config.yaml
hop_length: 160
spec_augment: false
win_length: 512
num_classes: 63
mlp_ratio: 4
head_dim: 16
init: "torch_default"
beta1: 0.9
eps: 1e-08
precondition_frequency: 10
max_precond_dim: 1024
weight_decay: 0.07
Rows from block 12 of a small audio frame classifier, named by matrix and row number. Rows with one number belong to one neuron. Each number is 500 + 25 x the weight over its row's rms, rounded and kept within 0 to 999. All counts start at 0. Numbers have three digits each. After the name is the row's rms in percent of the matrix's.
After each neuron's rows are labels from the 100 clips, of 14976, where the neuron reaches its highest value: "top examples" is what is common among them. Only what is clearly more common there than usual is listed. The data: tunes sung on syllables by a formant synthesiser.
# fc1: MLP up (model.blocks.12.mlp.fc1.weight, 768x192), inputs 0-95
# fc2: MLP down (model.blocks.12.mlp.fc2.weight, 192x768, transposed), outputs 0-95

fc1.370 119:516483502506450519450451501539489490493550486504465437466441487525520470504512520519509478524491482519549497464498477519516482531498498520505528500502496529524484472517494543504512491538470529474478518485503494503448467482508505516483507467515533507478491518528530428491498541493483468512
fc2.370 128:537537452521458511485472499514483499489540472547517486476445509504495484496484485476478501491543493517522521485514503477536485469474481545481544517506509489515498482543504528486535485490535507486494498521518471505447516504486513481462501506527510444529486475537506503474482526491525526518
top examples: consonant: /l/; vowel: /æ/

fc1.37 122:459507519518537547510486488483521513516494508504507525487461472530514505474504524491503459518467528518507520497506506546513495530519469496479496483516539537480514480504517475506519491534515512521473528508533526475516449482518510508489486485538490558516490504536501485553525538502489523514
fc2.37 112:501532514536562540515479468500477487486516516527534511515485517549502498488508524476508507498530491515517513512522500476518555520513519535505494532499536469490475504518495494519488492495509485489508462498518501575517534542475527498509523506485499499503510543487499482479479507576504552479
top examples: vowel: /o/; consonant: /ʃ/

fc1.326 105:512525479511521476504555477532480467535497550466558547500502474536464526534482451471470542509492481514483522492527454507524506494489500533522489472487534549503566518527504506525488503518509461500521463515541484517519493487479469490538474503474530512460515500550465504487493478510471502489
fc2.326 109:540455490498494499533557484504502501520470497494525516515484483537490515514472465492510481477477496458493472502466485495520516481464492529529486497501534503508534533495438503551517525538452475500546458447515498490521472487470480476502530495489471495528486517508519512516484494542493515534
top examples: vowel: /o/; consonant: /d/

fc1.13 111:472512478474503485464470530495456492497511462474538513472455523497502495528461479465511520534494532555516475486500484531510528519518487504486478495492484514518545465518485512528485537534514487485473505530518499454493490502502492484479494488512471524517523483519499504482513526528493489506
fc2.13 112:455499504508518463514486486493490500518550485466484521544499486484486486484511470507555491545469515466494518536474511499505465532557474501469506543482516473454493510512479511522479537512513495503480529523487544535482538520473516474448507456532498475539482489469487543516510520456472505505
top examples: consonant: /d/; consonant: /b/

fc1.398 140:529510508492515494550514508495510512493510503485521468496501515525477469505510558477489494526528509529498503521460512494548551521472500499512475495492522540522470538516515497483518495555493449483478453508501523478505499491522437533482502525491496523550491547500498474473526470463521502515
fc2.398 124:502525492488535476461556551498565493517468492495527501501451483486493479512557500491462488492500500485482480489522523460506473492457511477535515555512494563514520464525518501500462469525488497477532501504497467526489490499508529489487536523483507518520506489554504528491486498515476492508
top examples: consonant: /l/; vowel: /ɑ/

fc1.353 120:492494477524496464497522511510509525500458518522527501531512465496500501446492491450511466499518489516468510492487493508509508479510526478489478480481503455520498523479490590513478449483492481475496466503476485508438479508504502501486482483506549516502486467485498478488451527530474520521
fc2.353 106:511526528553490523513462477471504537503479516460523489470505536440525505491519528521508507502426500484513512452528511531513487488502500473503543511531542555494520498477528495487471480504432504504483564502493527553518517489533520491500508521541482511513474534526524509495487492555517496466
top examples: vowel: /ɑ/; clipping; mains hum

fc1.653 102:449513471496491522550507524498480474522501500530487447524512504522501491528456483527494475508471515488488453504494481532475476529522523485499479538492527495503515495492482502426467510529526519507536497483468548513535516542475475506489574466521523501495487513471520451499507516532478495494
fc2.653 106:506525519508526481507504496515493508518473461507471524491514487512488519483489490490518480488481490480529504481462513459482484486513459514484540522520480500484481529539464485516531527456458484466483461569499491481529559515491486545472509509498504444488516491507512465490512507472499522518
top examples: vowel: /i/; deep voice; consonant: /l/; clipping

fc1.414 090:523467484504500501513459511484447507514538497560500481538477488529511527475495521464509564526503496500515497494506460496521546549486492499514516537520473491517481468508482518517531550514482500496493525505472474484507484478512477530450467499505494460519438530513478482470489511469493472492
fc2.414 086:538588484455507517494478518480478496481565476464519481482502473468470517487489552491516527488497526527480488462541509492485515514503481543527464494489509472499488507477495489511506523432511492513488490522516524466473491504467529493470488487494512447491471527488491499517509530542478489500
top examples: consonant: /l/; vowel: /i/; vowel: /æ/

fc1.304 102:497504534517488497478465535516445500493537515487464481474497508491522485506472476532502499501459488513480491506475494500513443529495530520514542516491460489537488451438479511456533513512505488485516508487514502486482470468506515508502510482490523487499493520493499503477472548477499492534
fc2.304 102:543510469479450500473497478483461445519500505520480489519494495537498491452514496488527518546522465478485482507536480532486507519496434544481524525486498512510491501537466517501586540472540489496517520476511504511500512520466508482518471528489543458502500488535486517482528549490504466494
top examples: consonant: /l/; vowel: /e/

fc1.240 103:473503493477544504502485500503512510469534510492533510467489491501461511506496485454408489494508477506533489512523503517500491539474481481523499535527520538477503511504494515532505530479475480491523532485487515497488504489504466493466507420511507509503535526543486513475503498529510513514
fc2.240 113:512506503491561536518452513456504479539466490513488454473474511503471517517518486545562489519488480523514501518490479511510524497469527539516520511478495478468501525516479513521518503509502477519472496528495470527500499546501560463433485491497480458495484500528504495491494496483509556506
top examples: vowel: /ɑ/; consonant: /ʃ/

fc1.74 093:524529452532467478501500508448503465450529518502524507533492527472493494510565552482506492480537495499428494513540489502509538505467485508498472517533474493499480492499498497522548471496488505481509508513487536449465510533496532508484498477480480460544485535476480490503443496523473486462
fc2.74 097:516457470512533509478487495493510505496511514486539568475522544460502484513514532530464515527462521480544496492521518500518513498441515496495477484483479538549513504482485480497502479480519519490501521495502520508473470515548478487500518515479496515513485551528538501490492492463436507519
top examples: vowel: /i/; consonant: /l/; child-like voice

fc1.361 088:494493513508487452531489495491506513531526493477527509525476444516502536523540493518502469453463506491539496491503491467498508505482512494484486525534509488504517490514496522520487507461485467541544489543536503514477537552522519452481484512513499484514457483513502496503463514509446522494
fc2.361 090:505537476521534490510531496491486548512458487464555503509528486485515504495462475533493491492493515470521539507508552523475514483527538500482445512471456497478525424550506498493509557486494502500496518486520502490460498489452468488516492485522545492520548507475480517445531520515497527561
top examples: consonant: /ʃ/; reverberation; vowel: /u/; vowel: /ɑ/

fc1.380 085:480512480492499475485450481498508498501536520519536461516433526476532489535505505521496490516488527523515493492460526475479545502495515522524494489516442494503511549523513506489498484542501497519499470538505550505482465489547545461512497530463517516462487538508497478516486529514521452510
fc2.380 097:474508478499448518468477523451518476473519519548463483460472546527515501479502486466520473466485490496506509481530494490510528465529516508505476538497501516504531512524513539465495537514482499490450467536495506504489534530524536457520521465528468460514488502490546498500501516518538520528
top examples: consonant: /l/; vowel: /o/

fc1.623 077:481497521528578522503514500499501551489511518520488499510487498494490479494529494511485493491528472485538522493466498446511506490507492496505458504539502479474548463543511472499473559462536500474508467498499480512475488513487493462447474495537552509506453485515467500514442492509470496507
fc2.623 080:477513505519498515506477499478492498496470512465479537484520510511511514458479502532510502507482535514475488507497490516513547489491472496520535460479505511448521503490466468457500521517505485519520485493521514519522479506416513499539486488515512534470485559506570501539531520475539536521
top examples: consonant: /ʃ/; vowel: /u/

fc1.139 082:485519502556494506496558467494505515510535478534499468552559486460496497507533553510512478499513504503457471543516506510435521498490461486497534512474531503460452500493488442502525486464527473481520513523489523530496490464503490488515521501512504455481528482474501528510502506464475516466
fc2.139 086:490484531499457481550480488515530509515490472447524473522528478472509482481509475520497504491516507476535527506536492531501549453470505500525548492501507507508502488518516517490425534537552480529464483484484516502525503492478506506503469526505543502502533546510458531513491497524553489503
top examples: vowel: /i/; child-like voice; consonant: /ʃ/; clipping

fc1.573 100:512534495531522474453532437480506541518552452482475537526435492478558504498487521496506488478467497502509524445476509494524525491479512505509461528521508469498513473538538498494540548510497497507477498481449472520501520480469457478540510495484487522515466528516545527487525494488468475510
fc2.573 103:495486496492485501525506453500465515499480492476480475460519519533471482513503496490466515493527502487446507536454456510493454501495498472516512519476495492487534539543526505516532491472477463472536498496515503504478500494525491489517448487536491475534499510544522533472502487515479461469
top examples: consonant: /ʃ/; vowel: /e/

fc1.111 107:496528484515500544493487489471500490513530530511549480473514513543480492506490494460497458449535477504504516504515482500510484474523507500503513454533500541467479499535471503487432464463484496532482492489518523527495513497541514506552478527472522496545497499477496458542468501517509548514
fc2.111 105:518511511489504484506502490517507501480505512495509455494534483495529496515516505518554524543494507489488470496472489521508500496483495500497477473528522467448430522511508523522494471491478522517468435504535509501494534457504478488475529492494488521507496508504443503475479517483490492475
top examples: consonant: /d/; vowel: /u/

fc1.292 098:487510546530504513473462499472527499500505486524484508493482494510498479516524516449507462512501555520500506478530463560535507504507501497476456445508553433464532498492477474517486515494475494538491468532496542511491501513484499533472513508503482547494461481516460528533487537497479520463
fc2.292 107:487506496478514496541485513553499509508488503517532487488523436489494503483521517494508516528518496500466501485490490522495498506508482461492508496508521468501486442502499491505509488504485463485503489528541489509501479507500490529524483474483492542494471520501448480522529501480540544509
top examples: consonant: /ʃ/; vowel: /o/

fc1.187 093:524488498529520494532487487497546485515506518512544475539491477513535466474461522487504478492513549512501506501533468517520540500464470526536508485502476493522531505538474550500534518502495508510472459482519472513514558508545513480520454516476465472470531505504517526486498506515502500516
fc2.187 096:501505505523508481545468528543441494493489482517488505518467499505502532543491494499511484514525500470487488463523515512510497452558514531499514479496521504509475517536479480517453478502501512515465484501523518502458479497532504504520498471483480551518525524514526521515490505519522509529
top examples: consonant: /ʃ/; vowel: /o/

fc1.230 087:521479501523506497511481501532478507489503479465490486472548528491511530493508530462497528501467477512511497525518533495457512497468517481515473487480494479499506501493532479497488489486450560499534462483534493483490497499450506532490478486507467483486516552507509529522529477512548526537
fc2.230 094:505511494541513475514509476471529524505514478458480512488496486531505503514528507550476508531486475523495454494515533483492541505510471487484503537503490489510468484493519500492554496539556468552508489500505473488527485524516488486450487525485517454472502523475493476541517511547488475503
top examples: vowel: /o/; vowel: /e/; consonant: /b/

fc1.406 110:476482487435516515524537469511471533546486491491520492495534506489534505459515554538495527550529507479517511524438496508499491548512525499496532496508497522483496454496460533505558519523547466548482511491492474480505515530497505488511546487465529493484470528479539498471489528502517537503
fc2.406 104:484525544513490452520468497487465470528468515497514482514525493464520509494514507511552470497500475472486497486490487481505526446491512477489515525512494491494474497496499494538515453507500509464490513462526485544477500530445508513500503489493529508484493503555463484506471469571509548492
top examples: vowel: /i/; consonant: /b/; deep voice

fc1.592 087:507509514500534530537519528510504495510494440484558504466489467509506546470490505534566489518490524512541462521512485540503508510502550539556511528478497502467519474457481516473503548468518472507460507509516527516497531520547472464481487530483501483545477508504492476478506484526469510563
fc2.592 096:509508467504512510541462530509499505489537500526503494484490464526494476524496464481524471505517534449529552469504497495495449483513513472527469460470525472493540457499430499526497518462476487474489463512489470544490522504497523554510482476505492514507494510472498485537496486495501500527
top examples: vowel: /o/; consonant: /t/; consonant: /ʃ/

fc1.628 134:545494503523485518536492456497472546540498462507498528571510493497480481494505477503524525498513482492544503494508496522471509523514442503490457496542529434509462519495503486462493520453481497467461567510515514501556532520504534466488503515494480479545470515507496504493504488493485504535
fc2.628 135:514489494497500473492506482504487493530534527464476526512507522523519496502509521510520479464457509508510499477496536464504543463516502519506506524511503501481481497512493503524502495478467485449511490528507482530477538494493511457486491478505502511524502475498515515507496530513483507556
top examples: consonant: /ʃ/; clipping; vowel: /u/

fc1.578 103:524486488514507520475554489487501503515528469522553552481524487504555475513503463506457450496533476544530548475496508475474515508454484496523503513488510473511518541512479564529483527514501528504533461535492496506516497507477519531530503538475474508543481541543492526503494531517472488477
fc2.578 110:509511505509504523476490528500503504482481539482559475503504545477500504502501541486488521505482525509509483510496515495488510504477505466481484487482478472506522476526471484500514518506468509491509466466507504479458490454469516479495503440505502488510497509529506537491475494490523505487
top examples: consonant: /ʃ/

fc1.489 085:541531504558446513482474481486475502544488482467478398510497513491474504476493486486501454497485486506515497460441515515495514506525499499468452497483528478481526482540488523525485489479505510476542513468485496447491482454534493499471550500517528518478510525529482515490521474490510489527
fc2.489 100:486479498500548513457487499494512515475498512500457493515487502478493514582510530455502495540562470489481508533495493480476474528515508500450465478496536517488560516515530488526466520484528521458501533488483521514437504516517486467467472518484508513487472474509494502493485447460488478488
top examples: vowel: /o/; consonant: /t/; deep voice; consonant: /d/

fc1.537 102:477492481473510532461478511496499489504548479512499501490471455509463465495591480493508493543483495493508522516546495531504475500486465482518467499519514483503464487491472504450528543474535496507502484508486509498483490522473536498477543484569525513521510555518478454509504527497483536513
fc2.537 116:502464523486467518488525491520525464491505539504523488484483507529473501539515464473468503483485492498525537477510468463534508501525508503449552546484511499513497531498524484513547482503482525491515486522501522530503497522486473480460464565509512501530492537517488496512499512495479485457
top examples: vowel: /i/; mains hum; clipping

fc1.530 113:507505492509468446493478499507475499462501458511535561543527542526504492457545543479527492475491512536506522509541509479529498453509499459539487497488476498503504497543526522470496494508503523508479513470519504548512496489477502469520486496529501509489472440542499533515489513525481469486
fc2.530 113:482503462505518469467465490459520474499499482455497493438513491503501505526552474505469526514497533496502509496494480496510488525516488528496508537503495488476513545488495503485491542491508515539502489494476525507491529484493488496509460428502558478515524516444505531537478512478515490504
top examples: vowel: /ɑ/; deep voice; consonant: /n/